python train.py --train_examples=78125 --n_mels=64 --loss="mse" --encoder_norm_position="pre" --encoder_inner_norm=false --encoder_patch_size=[8, 16] --encoder_layers=6 --encoder_width=192 --encoder_register_tokens=4 --residual_init="scaled_by_depth" --optimizer="adamw"
Rows from block 4 of the encoder of a small masked spectrogram model, named by matrix and row number. Rows with one number belong to one neuron. Each number is 128 + 24 x the weight over its row's rms, rounded and kept within 0 to 255. All counts start at 0. Numbers have three digits each.
After each neuron's rows are labels from the 100 clips, of 14976, where the neuron reaches its largest size: "responds to" is what is common among them. Only what is clearly more common there than usual is listed. The data: single English command words and digits, spoken by a formant synthesiser in many voices. In brackets: how many of the 100, against the usual share in percent.
# gate: MLP gate (encoder.blocks.4.mlp.gate.weight, 512x192), inputs 96-191
# fc1: MLP up (encoder.blocks.4.mlp.fc1.weight, 512x192), inputs 96-191
# fc2: MLP down (encoder.blocks.4.mlp.fc2.weight, 192x512, transposed), outputs 96-191

gate.64:140106138087149122165173096133169115132132134106122193076162088151112100135154151109149104143133158113150137147117129155106174126117108111133073114134158124130122151112150153098140145110103104149062124103152126148086129156150123142124085157122132128111145148135115108126160149139127147141
fc1.64:148114163116133131103110159113134120164097149095135181103165123137129111134124108082133077146121120128156148113072106151126109157154172158119114135146096115165084162139136140139111114118130166155090133132140170137099166087119127097127129154154154166103086106143163125090153148118140109115
fc2.64:162163100125129135119141083117115134111127096129109106149137132118141142116103156179118131120126119104098110111132143140152127120129128064149132179124090194161129097123110151087124179124116143101144141119136122128093105172122113106154122098083110120142114125102154113114125127150118102120
responds to: thin (high-pass) (99 vs 12); white noise (62 vs 12.3)

gate.474:133089151127154140124204158124162159083131112122087189133143134150093120098137104119121118129081161135099090126049144171096176122141093084133128097150133127125126125068131110110154135125138147157102137121169110156112132123173108138131158133148108105111153139105160122127166142140106106097
fc1.474:070104136132163098133106147147138177120112118068135153108142141104139147149129080150117110118113121130108094120079136114104104149149048060152078145124151115124139139079127114082159142123127105119136136116086121147137093141132136130117147151145102083130117166136088125195140126105103146110
fc2.474:124100147156141144146127184127160102147115143127124130093179109083129121135145127107140142127148145119105183155081129156103159146126134142129127102137136070113118131138111130155157133160128152094145126145066168090145124131113088145135165149144115111135137157121084156149158124120114114112
responds to: thin (high-pass) (80 vs 12)

gate.79:124168139103115107141127115101166204148156139078129160091127170158121081119097099161125136102123087137152143119142118127145111131108120064130114153114169129124148088086157131093156062150152090124114147120153146136106111130170138091114102140113116107140153107145147153159131120122137156113
fc1.79:121171143082129168116115113119136125168127102120146129134130146114176134126145114080124094101125114116163132142129146144131079154100070102131110131106143150111127136120126118133110099102117131093129154104102092127130119146158127112123106144101145170130114134165091097153140111126166180135
fc2.79:126143139142128127151170128117124135160146149138113141121126121112106130144149099196108162113149097144109093081154131151102107109140144129129125166112142112138124130130163119114155127127134148060158121124119121116155124132188115142115122128129137135135114141154136147121070154109122106129
responds to: mains hum (75 vs 12.6)

gate.65:123140153153180137153155185139081089103091131101150120161085118142112147179142131121122098123136134124139139170108121188119097130126118136121140121159132144114121146076142112152112112153139097167141109113129131108130143150111148151127139090141138111141151135130140108105134144132128100120
fc1.65:136095147117132062126150146160103141113142126097099142144136122106099084095170112087140053168098116091105165090142146140129133100107098147153169135135148127130132096092139103140124129150142146105115132144157115101130126124152149142139161104145145054118128160143143123138080128121109107149
fc2.65:134122101132119152117083081137124119092125153161153133091081136135141140128115136151092124119114135146106113118098147114127113134128128129139101143105100109153114108094140159133141137129106120122120094156107138175186077166141167116123088167133108112137113143119156089115118109165091121109
responds to: mains hum (69 vs 12.6)

gate.394:152093106147115168140103122154107090143150171173160164143113137129166121100110135122099170087101101139153106125126141123119122151089126104108083129100173143144068144142116148119137141127110147108116099114132108145083122134142127137130174148132153137161157175136146122111088125166133118125
fc1.394:139111125138118149124106107166102098124132190159127198120094161113134085112115137109098161107107127111160110119133139133114152157126122114126080133130135114120104120174111158141112130102122179103115078111107112146118127144141154143157153137151108083135143157127120104139126120148144123106
fc2.394:113147140098124112123106152141131096150101111081097123134126105111112154151137117109129133141134136113138153139145117154132125120106119149140149183122073087114123142135111115169130126128099096150105124118102133133184128139107128142114098203103134167127112112160110134169122107060174141176
responds to: /s/ (70 vs 20.1); muffled (low-pass) (49 vs 12.2); /ə/ (31 vs 9.7)

gate.25:132174139134125148094123104188135095110133115127114129132139112114156112096168137138124149096115144111193101083169126104095140153131105123135129151132156137123139164121144126138167124130100138096111132144123101145080112131150129143128129112132127180116153155164101121097160140064157129177
fc1.25:120091119133147132133148092117137181123156128089102128116096170102141157137118093130138089158137098168135085145123140113124119124120123099158086124113145140125137128114128130076133073101114105140133185104135137160150122161162128145071129094119123145119113128146115104115110143163098195105
fc2.25:095145144175122094127183128119167111103158152145132101130132093086154108104150169163147108113136120138134161134153140109137145177131105138128122166149103118107137091117121123123179126116121102110114148125115149148132132099115137103130167106116103112144118158125136119123130129091087118132
responds to: mains hum (83 vs 12.6); voice: child-like voice (67 vs 25.8)

gate.195:142201114143130080127125169128106109122158123145130112160135072139114130118110143130151110124108124171073185127170145136132133092113146115097148125107158132127138134109154109145163116119158111175153150172189129129133112136106148145126138086124143141135154094135149148128130162149119163147
fc1.195:084118118159132115149096166146139111124157192125115104122156117110089104134102102118145130145125161150149134134139119092110160127109147097108151123117196111101122120141144142151119131131112091145142129156118142145129093109125111139059109128129145090153170156080094140167116117147100138122
fc2.195:137143106128109127116100111159118145157115115105112138088131145080101117170140105147155150161168143157131112161148117093122123147153123144114139139122114124099163115175129149144142127116098149127091124138084151144171127098143110131122127124136138134127121147123108143140096118072113118161
responds to: voice: child-like voice (61 vs 25.8); /ɔ/ (26 vs 9.8)

gate.222:138117111119150128120127168135113111146130183135152106134132119166134121167108165129104142153151116115178181176128127121131124159148077128148134124143083106142139126109096119174107131125068152120110101127095115106133123123106085126095139115117094174118124167146120128098112124113119110141
fc1.222:165116108158159121152124091161158102128131119102144095113183080125146094168158144148122109140109113112182130092088134117124119136101142147146132159149104124174140121109166121155141124138092112109096125133127148146118074150112145122127146157112111152118126159140153097083111140116092131146
fc2.222:090082104185103125166074133131110123097121129147088137139120124082101167184111085140134135142136134154076080117102139119115116110094166145144125139112133119121133152133136152159141120150145168126114137117105147143129143153140132144090112132153120118125127129124123169195096134134108140125
responds to: voice: low voice (52 vs 25.1); mains hum (36 vs 12.6); thin (high-pass) (30 vs 12)

gate.504:123112143167122157131091114141155129147126121121156126074167130108142130112151163166151098130188119136093130125124112111126122142115123151125128134119164159122117139097145149095181120177095106123155149143104129149119118110100132130116131134109160122152155080090123179130149119127108121096
fc1.504:122139129180151167109113111133149154121172104139139131104153113111134134148147135131132088134182129147111115119136119063115131134134114166113139111161153147099152150129146130126182099147147116135137149152144118124121125110132128152090108137137124135110129110110118166122157111130128140102
fc2.504:135148148097117081124152121130098093132133164120103137149136145124109151122113107082120148142103131149133141160133121170117111115128125091169109125115078127151142108114096141150061100112119137170089136116132148116112132164096172148120132109119127141128116093146132060118125093141141136141
responds to: voice: child-like voice (76 vs 25.8); white noise (35 vs 12.3)

gate.214:165126126123120110118136119125135100088099057117159127113113139143090128156152140145098084112124132120120152143157097126122138125112179146130131106138144117101121120106120147120115109130133107175150124127121125141138154143116122106136112110113136115160141087148166123085150134123166096158
fc1.214:122108150099107124134122106148136119089146109138127086115148135144127111132158140138108150107107122112153118118143120114188154116138149052139144195120140081103158077119145089118129087121125094164122124112114129160149094139114103132124164134123093112120180157136113121081104107116149126157
fc2.214:109107159139129157148138135133101135113140151117098155102148127155107114101144151129093122136088123131179133133086172127124168103091142106133142156136082141170144079108132123109161119121135135091123092166161166131166095137128132139125119147125120113152113185111123130142109098108124134116
responds to: clipping (60 vs 8.3); pink noise (47 vs 12.6); white noise (45 vs 12.3)

gate.443:130101130109095107151146137165136088137173146143137145118142131195124096145109095117138127141125109127174170112150137115150141115098167121138152085155186154122130135137105134142122154108176141127173148133148126144116125097116073117147136121138131136129151151111077132133142149120100173136
fc1.443:113161156132110104095143164146180124119126094132146132135168091165107114154133090109130168099137102121136101141121143132119114157092143145096171149138198145108136116130132114150154128110151105155140130130167102074107150076141164090127138132116126162111155154130116125144117107107150122185
fc2.443:145084156127133131104077163156118131132102107089163163122130155185120112158097090101147112153112121151145123119121082113122142137173109134157104092129098140128118171143146132156090140142128164125100128116147100104128110106112137158138147146189144115125135131119127122126174131079131132134
responds to: /s/ (68 vs 20.1); /ɪ/ (30 vs 8.1)

gate.392:114111157094147149145111133155099107070099087139113129111144125101130128121166163139164118107104123153116133077142141129121171117159133085112114134156133120154150142151149087143143160162118101177145130162112132129131100171126135169127091135158163087135169141082153141136126133113130113131
fc1.392:107148124197166101098134137121107123156172141130131138131115099105100101125080121132127136128134146167148095107186138134097115096142098171125168109161098129097119118155082110172113152106114147088175137166119130159182129127106098132139148113132107096095085170124108128160172126129113144136
fc2.392:183104102162149113111144105129139110133142099169132108128136116108108151157139112139126141114122136082074130118131145133170106099138107122148166146090114144138154123159113136120159149141159168119139132109161124151102095130122123102156119154134120114107100106144146114091091141121122098124
responds to: thin (high-pass) (95 vs 12)

gate.312:106161125141125041165157134110144134139176141109111122146148161153114172095109087138112088112119135111087136166122120111160127172136162077162080134121123088136152070088098106127114163133181134135160168127130128114129127151134094141124116112112116101113143112118094140130143114183110129086
fc1.312:127110125117169177082072125111104140159097136166101153097120134153136175158139146133124169138113131137109168161134093164132147118137113152119128105143118156109135170141119122175101117126131138162090121148177155122127154147129139140157115124115113180160112113111121135120143110130135154156
fc2.312:131163080151137125105140120099112171137171129121099150175084123105126117129104081142143133131131106147141051138162133137118067121162121099097114172101158158120103090130121129141143111115108091139140133137168120161124145162174136144091135097115134186118128133112158160113097114122120189160
responds to: thin (high-pass) (47 vs 12); mains hum (30 vs 12.6)

gate.24:089080116135140154114078134149113152074098110161120167098122138092149126126118160142125163123117135143129166111144113116098124134158118166115124133110109141164089152150155158146136127134124146132112092148120132147065141122142138134101102182142165142134086142160136129161127178146132129115
fc1.24:104152085135077122115092144131094156128109132167097159117107163143144150081121161131123183143113101139124181101128119116140188128107137136116104089126119115165130139178110166141141150122162182160156124171111193138124134138148138122131126136136128164143116126098118141144129152186112129113
fc2.24:057130156120149145114114131133127129141137132119096138101114130187097155110131108087124143119129123137160150136140129111152115135129098161118209101123118101134113166143147151123122141094143126153107093176122139127145144086148104125157102186100136136114078121126102122111121130072113137126
responds to: thin (high-pass) (39 vs 12)

gate.277:151116104138139128093149119137141144125114112102103118161126117150170145153144103143092144149130103086103120129176115127170078184155091184143112127132101132123137109106122079135137143134154117128134112131110133134178191112141165091145132201140134158143101151159085148144115124113141144104
fc1.277:130129146109153128112164157113120136104117105104138145113082098061134123164110163094131078136069147140121154101169144127133132098107167085119168087132141138125140147143114126111157113124135130181147156154186127108103153127110120139122115128159132109127146141127131129162128138109130121121
fc2.277:145121109111135139129149131125114123122126186100117128166098135101161145138156139108145096136134117128149124133140108135138122144140150104105116102111125110139116123160126153138105104109127115178180146122098149125127170142122160111096094087147119175121120091138135104132139142127151164105
responds to: clipping (27 vs 8.3)

gate.241:160143182093137141173107074096120115151123121148142131133113148119128118168172130135173154107133138139131139116152127167132100139138124116089142089132119107110142128138118104148174140142141155138136111122142116109077108092172118138174120136106130129126134167112135109132081101099101137126
fc1.241:115115129159112108142146141124152148127141112136114157082156172072086089117119126157143174120150160137099104153157096142100095154158124098100122164127113121153125105115151156121166100134131167146107146116105152078066114139131155118112139111134143125141127117136135152121100124129091146111
fc2.241:160120111141110068137184141108121133190101092108088090140180165158105106105138125138138120096129121134142142146148135097128129142166153155130153118154108123153119117139142123117114103113178156085132141108115154071110163096135114113137167077150124134158106115136104101086146131115109098166
responds to: muffled (low-pass) (51 vs 12.2); pink noise (33 vs 12.6)

gate.305:127096153164157130157114092168122107139137135152151099139124106109158147134110134149127161091153166134161071109180165121127128132113113130118130122121139123128129128123121096095145107137105129092072121105134079142077127131142096165068133159116118134115174147175081118125123164117131142141
fc1.305:133094155100147128139157118116132122136103135158149139120141098114133140133156164144124138129100190138092123129138141163113129123136117146136093134144089152107129171118092091097106129111111112137075108136149137137097164184113102128120118124100104135097129128179139098138129134108145139148
fc2.305:116125126129085134098074180134087153169131166126131164151086163114103111135144127088123187145124138133144150147134109145135127109150120123098131105106116116123105138171097148194114129118114121152132108162144136090129132132111176140161137114163127162137136113107108137172119125137167142163
responds to: /s/ (70 vs 20.1); /k/ (41 vs 16); pink noise (37 vs 12.6); /z/ (26 vs 7.8)

gate.166:110122147124150136144145155144074123099117154128103121129100144161105150134137092177154134106096107133155149143141146120166169147180182106103099132144114112118137084100128109168121154133126130106119106142145120176133145141140157165126123139117137086120136128117143148080115116096086134144
fc1.166:114162145118096148081111143141089111102093101119125086111086128133093150140137121101125112100127127145111105145146106139133139106118151117143149172123104145123121103151101174107105120133135144169126139118100103141159090126086099150154150138136111091115118088095146088114123092087150132144
fc2.166:165132098112102116140148098130100137133172105110110163145163169131119109110086131122104169131147139138101138120138118122093100086120098116123119106087113168167130139142164143092147103144167117154110133137166124098091089126161188121161107100155119125116116131119173077140098136174141127129
responds to: muffled (low-pass) (29 vs 12.2)

gate.6:179155116110133092124154101143134067151162105130145114102158078146101112165092132131148123126157177123122153152221094129150123140136185115123143092118129121104134113163125138133121144135108173146128137121118114163123141080124114105104136116138119152146123138120138128089136141127129102172
fc1.6:142132125084098160157137132083156110167152138122109094135138179146094100086168102111128148174153144127145150146101113142169163116139126089142132128104094089122153119150146085114089113156110134101098141125121115092136100149129100139102145112134116116109157124127157159144130095129154146097
fc2.6:102087170107139088156138170137136152132118169122126107117130109157172207095110125131103157129116113136109127137091118119134190139123140136147102139133130146145132134109114100095114112136125111100074132111135102130145111121120124152078122136132115132115131109159111151138124129133135158112
responds to: clipping (43 vs 8.3); white noise (31 vs 12.3); mains hum (31 vs 12.6)

gate.510:067136133144114133097106104151148170095138130095113106102147192105107139121099143121155097148125146115115164158122162100150153136104122126156139119156111086154119084127152142117128130105130130159085153133111129148127140119138113101140132089144125104111105155102156113155161112143089111146
fc1.510:114118135125087114131113116147101154109099151072123134108137158145104135114125163111164154156115119125147135133125183118134187102104172111126112109118124110172127120105102142110097179133094147122094133128112149138094101101110139119146170146161130119126155138084113120128128146142115088172
fc2.510:199097128122132126122162158088105088169152103147084150163118138130120161123177110157110130108138103138135091102147060128122095150180151135086129139096106135109122157156086125167090132133141129117176119127133135127140149139135123152126087140108127163120108099149139156076111133082157142104
responds to: thin (high-pass) (34 vs 12)

gate.73:134133145135148133141158145136150074103131135100150100121141104151170141154147181145133124137122143122168099149140142128099144126057125124167117138108149161104128138131114110132154146139132125109073132104148146120146099129097131142154128157123114149121135167106090090080039130133125141154
fc1.73:132128150132099161112122110150159131162129117112152123074156183123130120098117172134123129129183144129163173144128101093079122181098073118141122086116149167111120144153113163135145123133121084128132100123100136137150114140132155120121142123126139115150112153111107088164119128140153167137
fc2.73:127092115176176152102127131108155097106130121118159124127170130123133135115095087105114070153134148096114106096140144132122122146100108135164159134138153097125118104092098105138126117161168180096136151133104139097149130162122130138118164130145122099120133140104136153120140103135107124108
responds to: mains hum (58 vs 12.6)

gate.39:124119126110099143130122163169143122155139127123109120122132149166125071138131136138113150088135102146171126145121144126130158170140143112109112141174136162115114137149200136116132111128159163115182140138124104139152119055159154126134162115150124135139159143105073171144156132099158144122
fc1.39:117069137082135141142096102124152095185105149116133113070080137098151089112126140153122180164134122125155108125136113117119114116117186135120143106136119128116132162142127118127177110142132122117095164132100184154149115170124122172151140096105114150126147136135109125118078142109127138138
fc2.39:137109103123112137140176140152159090132130101117144110119166130080154130124155152152112155159159108103117162173112145146133169112107067147130122131126118159122143101140130169124170136137141096130113130129087127138171071158121125110148100144090119087136116130115101099123093076123104115110
responds to: /z/ (25 vs 7.8); /ɪ/ (25 vs 8.1)

gate.435:139139117126161099115122105115168143140141083121177143128163115161104154166116156115115171110128126097119123121151082148103112129103180137139169158103171121130137078083112127151120153165116100148100138099138131120166141114124137140112148175124139153101132149110120121088147096126165095155
fc1.435:102138102132101120125111088111109097075092145151125132153105166129114092145153135140130107117114117129170126082085120139094120096185090112119173143134121108161111122122121130155108117097112095105147126152125137099118093115182109117141114116144134135155124118128124128137165186130118134136
fc2.435:165123106103121122148181111104158117170142169112115129129157126148152108133118140138103137116145114113167198145135112125107146114113136165151073109102101110107130155145133095115100101131104083111108101121118154131148140171143125126122097146104115136144111146172128118147120108109155160114
responds to: mains hum (32 vs 12.6); /ɔ/ (29 vs 9.8)

gate.469:145160105154142134092106138142107132131103135169161109168115127163168147133122091089106155099138131116086118113122110139136107150157126150104120129111149131139089158144165145111115104111195186125140127128140128084134163071162125103161151113158164146152117124124141124119120131122124113074
fc1.469:137169163107148116119158134098120150127145116163105123143137093129154121105116203148114128125124136152103129113166102175100132110133116127160107136153094149114137109132129096118126099122096101127109115159133120114135132165099159145124084071107123082131127134154157153137127083138141141093
fc2.469:193073126133148146145169103128126091132140110166140115152165090104139140111127154132135110093099142130138106107087126102109144113180200113109132114142083133152121120154112113127105118142142151141178160132121129116116126128085155145067147098167131140120149118115135152074161146142130126083
responds to: clipping (62 vs 8.3); /ɪ/ (28 vs 8.1)

gate.184:115123162124109090117163117148088181139133161122145156105085128143107158123128106139158155091115108130104099113157174078138111098148172091113113140113131146138122132093130130064163112113177082103127113126172125116125134116136164125142181120185135102123129125111091117157078139108118094166
fc1.184:144079153147184156115100163130130101130133143121144124141147103134118127133106158112140109127097091151135122130142096149157097140129086134131157146156110147101129157140114119161138156131140162196149141155130119090165108141093083150130153077132114145111158161108088118119129148130112109113
fc2.184:167211093120109093133094105126157142152142138114162122149125098156151074130156134100111172152151145128112121172157136145123144114084161137130097156102156119123133108153136114092120113110083134074108127121130127143130102120114109113149128135116136126122119145169173129086122117139164132147
responds to: voice: low voice (79 vs 25.1); /ɑ/ (40 vs 12.5); /m/ (28 vs 10.2)

gate.481:184122122127125150125129163116140135087114110074109145148162113081170119134154140145130098155099091155061149185147150171122119134124144113103106141117132135148109122107129115126100116123087149124071112121149127090048145178110170151124144123120117117146152094131146142110105117138122137121
fc1.481:135139135111129121123105107081125152140102070130179138104135140161122120159083168188084156133153153118129136177181156137102116147108098102107088103101128177121149100148125135100146126140083117147119113132113133151120097125105120129137130175082100105155140149142147124110109109104122116110
fc2.481:143145122171105125114147118118188179108152124091164142126091112129134068108139143145132130168129116129108116172144142136145128130120140123134127157148131128134133116140144127088170121120136105125138143121161135083154132111128148130152148104124126108114156144115144146112109136147132087125
responds to: /z/ (26 vs 7.8)

gate.171:158108125095167146124070107179098131140102153154153161102113128126109120162153135125121098088118111123147130097138116096137095153167125102117059129143117174142107111148143135107115101145143124172162120116116092138109101112116132125097121142143122143122135112149139094153160117123159123134
fc1.171:099145152193137094093078149119113072117091164101144123130134156157122183118120132141138130105121147157093127124138141147120139133127163126109096146144117125147118144101109134126142166108195119141159144132137169168156138145124106172134154080138131091138115122111095132112197126123114104071
fc2.171:144110161138133137130134179136111130139141098136139155127135129117131098110170157100135154089142145129154136159148119118121136135125103117079096074130139142121144167175111121131118101138173149180125119145125125103095106080099121161113154130127137118122148166114057118153154149166145128098
responds to: voice: child-like voice (74 vs 25.8); /ɪ/ (26 vs 8.1)

gate.52:087122156125128122135076130140147091119114146155148139122106150123125100137125140105123141121133116160131133153162115135094123133132175143124109110171107105143094146189156126139151096129148083155112092168097099077150142132138116149113110098154144113159142160127135146165135121133130101123
fc1.52:102104170113109128138108125129129115089085122141152164088114121112106123089164123162093099116147133105148177123112130119103100121116120123145119139136108113152110177120147165121131107160107097115092073153111138130095150145116132106099117122088131093185120103146124101129128133111138108146
fc2.52:121095177082125142125133108151168139106103117140154171083097124088125121108149150114140121117107116126118132119101118091084141162123116147151114106156127109116123162091093147123120118094083126138084139135089107105127165150139139120075146134108122124120134154162138104156166125146121117127
responds to: thin (high-pass) (100 vs 12)

gate.317:117099152131137116111138076120158081135166135122133135143157156129158142122110119119100156139147165139098146127140148157083111139106111143120138090105111070140118139147115131137110090135151143141082121146134144109124161168124135131119136115076154141173127139162146113128105148168131131122
fc1.317:123093162103164083119162088153176086130145159116144128130149116145135145129120084122106160147134143084108136090134125170135090135103121144173145136111116103117125139132121135168108115149143118119118129122136126123136141143119133113107107160072113156121109138183110111142114154150145160148
fc2.317:128124099098101135151095133142105190188079134072125162106079148150091137162136124143138146154126124124156128181130144180135146089122150126127132120120106178124134099154114152122120151128087116139141098118150145135147130122100140145141094146122138125137136081093121126177137107103154119182
responds to: /s/ (58 vs 20.1); /k/ (55 vs 16); /z/ (36 vs 7.8); rumble (31 vs 12.2)

gate.130:143119128125166083142093154128135129150143140082111122144097146120109156187151145133108132149094122114118134162155128111150157123114169116112151136148104115129118091129080094144129140092168122136129163139190121154159111134095134148117125142158113129106119149121068143154121153156130149129
fc1.130:148139123115122067165164169142125102159112152105101101146173097126129128129121151160137147125134121169149106165135152132089150174099136136115092160147130112139091117124164110126161128137107113142117149119095125174152142156133137139105174056142135135163134157123114126135142147116116137165
fc2.130:113152112141116081144154156113120104173126163076118113120119158104124150140113126140126116137148099137152150160188159155150125161083119123125117130120151082134140084131107115159132149136123133113174143117079129153168117129136133131124144126126130141123129137145083131145097131138130137149
responds to: mains hum (88 vs 12.6); thin (high-pass) (33 vs 12)

gate.401:131104132139116145116065140129145126160100078107116122097132139148141154134154115169115171124101122133171091120122103058135088170100171139122132164107123190143125155140118107145123138115135113119092146129155157132089141139120180135124119152131135181154117132126116082095059148109112147189
fc1.401:059132110115097142118118148120132183115147129139154105149168155141130101121105118102105103141123145116133140179092161130144149130159134091122095118136121169152111093173118114116120169113104151132151140170149108075108110104112094134103157125115131134141116127094125150155133096161138139152
fc2.401:119185084123111095095123153138108196104135116155079106153070126094178148117138122134107168133105104141083114124159120124147174154139102119103093143118168139109146095135111149145131123109128133107129133143149110137136138160167172136128117110098111155124132109166147137152126113158123152145
responds to: voice: child-like voice (54 vs 25.8)

gate.279:147070156138147105124125120177108110096115115110103090119134153139126156141128115138138076160100122089097148107106121135115105110138149151189167096131121116137107117120124121132134125143155124112128155108138147111144160113144121140168139098147146087129113149120120124100160132116096108156
fc1.279:126126188125127104096078145117147111175085125072170134056104151134101119156125086113143162107145126143131078145149106161145122135124149096118132165132106152114117140125131149123157139114134132187133132078125127147173121113103118118140136153125125109135115083120138102100170109107148110132
fc2.279:129102154150133122129161134136108168181111126056105190076103166104087123141106117162120116078138113144197101140136136103090096160147066106102112126127122156138128119155130157112163121130132121164132116130108163107128148128149122114094133147135129107128102131105088077135110162123114110142
responds to: voice: low voice (71 vs 25.1)

gate.321:143124124165140158143066126151146135121133089120145094128175146112176139111134131136129087122173154151098124124129121106108134189135080115102116147121197127152125113077133149090133129135099131123097149130105093131097132110183144119076178150118123123111133172131122145146169143142083148078
fc1.321:116123103143126106096134090127133120128144181154125112168103122108083119152143071125102152123113137111111124129121148147149105123116118146117150164108137077090106111146112111188103118092136144111114100127127135143150128159133105124123132124119142150163130128156117105128094103131140161188
fc2.321:096165126197137098135105150081164122118143164134121109109153113138130130136102099123119099118137107138100120120103155123144120175117140131149129136137155057113129116076117096120154136121142159073113131124101154122145133108189102100160187126154117115124116178130134159106124152137084126088
responds to: clipping (47 vs 8.3); muffled (low-pass) (34 vs 12.2); /tʃ/ (25 vs 4)

gate.480:125101121131119119115122120134124134156118116121142100131118168117147108138136110166130155112125158124123135120143131116088114153166108073109145148137114112142186131134116117121124119124128112162092108101117146136089118128146136124139173148130087143053144145150172107127111157137143139155
fc1.480:116133112130126122135114104089169120147143131138203114096154094160134133091099156108123109137126110125117161134123122138161113106100120176156082104122141138107102154147129120089119143120118085125142124140142133156153105137081108098135126106124144123209128128131155110077110145139111118149
fc2.480:130159145138145152126117122137086159129118156102113156128115168142119097152085100131134139129112107145166144092163119144125125129140121064138142135104132113126149128100142144172104106120106187099162126147128164108103111127189165154120155158123133147122153131107098121120114098128120130135
responds to: voice: child-like voice (53 vs 25.8); /s/ (46 vs 20.1); /k/ (41 vs 16); clipping (25 vs 8.3)

gate.116:115148129166152145104144128124104181113129122118143133100152134108135127101092162128116114109173124114113112132091104161148129150144124113118104140106157123136125114128138150117137147146105128108125113162093169141093100134172160098110129180135133170099152163117145134090091134164147154128
fc1.116:139120128128156125095122171147132148164115120135151119165117086133081101123170122096119089091107087148109141074104131129142126069127104127138157076113139169111127147161115108141139105124140165160156141157171085134082096083154101119113161155124109124150130129127141122125163115134128162135
fc2.116:117136155078124121152188101131132146159119099115116105090158127141136151123120130112085144136132135085085150141079125131118130090128152155158080112145116118115094145109148124106135135144131117137096130111107133094136149082094141123120137185130135119137103121152095144137113105161139122125
responds to: clipping (26 vs 8.3)

gate.409:114129084150141164141132114120114068137146099132108091160168116111149147147107152117098154121128165135152153145112146141105175105137084143082140077114149132123167091161119112120138159146137111167122145155174121138102114131126171130149152112128141119144155130085154118152137127077115153135
fc1.409:167045156120091085128157138113151159149141115132141178096082169142090141129127135151151132088155090150154140159102101132109133150131130121136123144126093133161128110120111144139162118133136109108127107108134123089142116119137091141115080143119143094154112163130115136104128130158132123099
fc2.409:106191120113098141114137137111124096118157105118108118159183115133134118121112133120109123142119159147095146125154105166124121120133124126093109113093168111121126110141156112120129151142138114173135140182136109127138143108121185123169137114146127143120141127087187148161107138098127146149
responds to: muffled (low-pass) (49 vs 12.2); pink noise (48 vs 12.6); white noise (29 vs 12.3)

gate.509:056154179076120125145133061129140131139135130137149082098157159147149177154056144139143143090139143143120150126140168112150110139139108072106125139143123117151127110093150096112153109120110111177094149125145124107105134111138163091109136119111109166100135126106115129120091120113127152168
fc1.509:158097104157125175111134124133168151136177154177140182072145155131140135142116135142137080082146121125187111146091105057130121162138141131146120124114152163131132104129099138107126143107112117117138107112115123181122159136093094097132126119117140130145108115109116126114121124165142132096
fc2.509:130121118175175181123111103127114127109171140179139145092111154159159153109140124155081098097164126089171093109105139077093090149129134137121139090124162153125102091129089108101123117155132105104105095124144143149096142142143155109139129149140103124113110136126130107095097109160137154090
responds to: /s/ (48 vs 20.1); /f/ (29 vs 11.9)

gate.345:169134115143146159101099121090166132149116108160120176128074160116109120105127094130148147115104115139095086107137135141119091119138182153113105137134153118122115125146122126122090103129147116138116143104149155135102174162139129117124097173148130140126168115119165116104108101163123118109
fc1.345:091163103114137113123146110125100103122192095146116147170152125085149115095133150082115099111113116103136107090078125125117142095106073118116095138123109097107151110142092126104120137118116112129161174156150086114111127097149114108150134115107119137121126167150138139159143167154141133120
fc2.345:104145108138124118168179082126119122075091149143131114118121098112130122149110150142133115131120126127114135128116134179129117115115143157140084101156102093141127109137140151125132145150101152118144117146088152120150144121130114109125077149141142108138118117128140141137123125146106076103
responds to: voice: child-like voice (52 vs 25.8); mains hum (31 vs 12.6)

gate.221:147125144125120149157151062145153099143165158121137114097175108151078115130113111137143139143159153138133143152141121139095133120109126188167107116145108100094102185125150111142101096113114138056120106132136109139137117132119080140113079131127130121146120148137132141126124116123121099155
fc1.221:096122081147140113124121101142159136073106145173081174064121144120136111141124164135109137093132121131179105146162153071119144145104151140115159160153144134126146102177141150112107157106109124147174129095100105150092142128113125105135131123144138114151117094127070104171130163130121117124
fc2.221:129132108148106138093166083113122136111119092076127126105128150101121092127138113146111087137203127122132138121153166140101090115120118172116121123118145119124121121139151120101157079170119128151176137152093170153153158136144098118126160106120165125148107119141133124106129158116144148152
responds to: muffled (low-pass) (37 vs 12.2)

gate.5:147142098099100139143131129117098123146132155111140184094096127148092124124098138137140113139109126132153112192142120171150123093119130051138115124117112194135123141120115168105121141107109097132137110135181139121093099176137106136142102101121124116123144096105116111134110139133151085153
fc1.5:071142118143131170155106117159136088166103175139156138113062154112119153102160087130126172130119135105166112177122178102127132130099101127136146121116121155145133113166117129152128150115116099070105107108144140152119094139141152143142133179105140119112121105143098096161113106101142140176
fc2.5:131090163133135134113182147112118070091149116192120096141169122164148169087143117093141082115158145106102149072091114087143122141137145177141171115129141128130123163146144132134119124136180115129146145104092131138138141099115135102154130131143128133146125131133142114075144146124124152093
responds to: /s/ (59 vs 20.1); /k/ (36 vs 16); /ɪ/ (27 vs 8.1)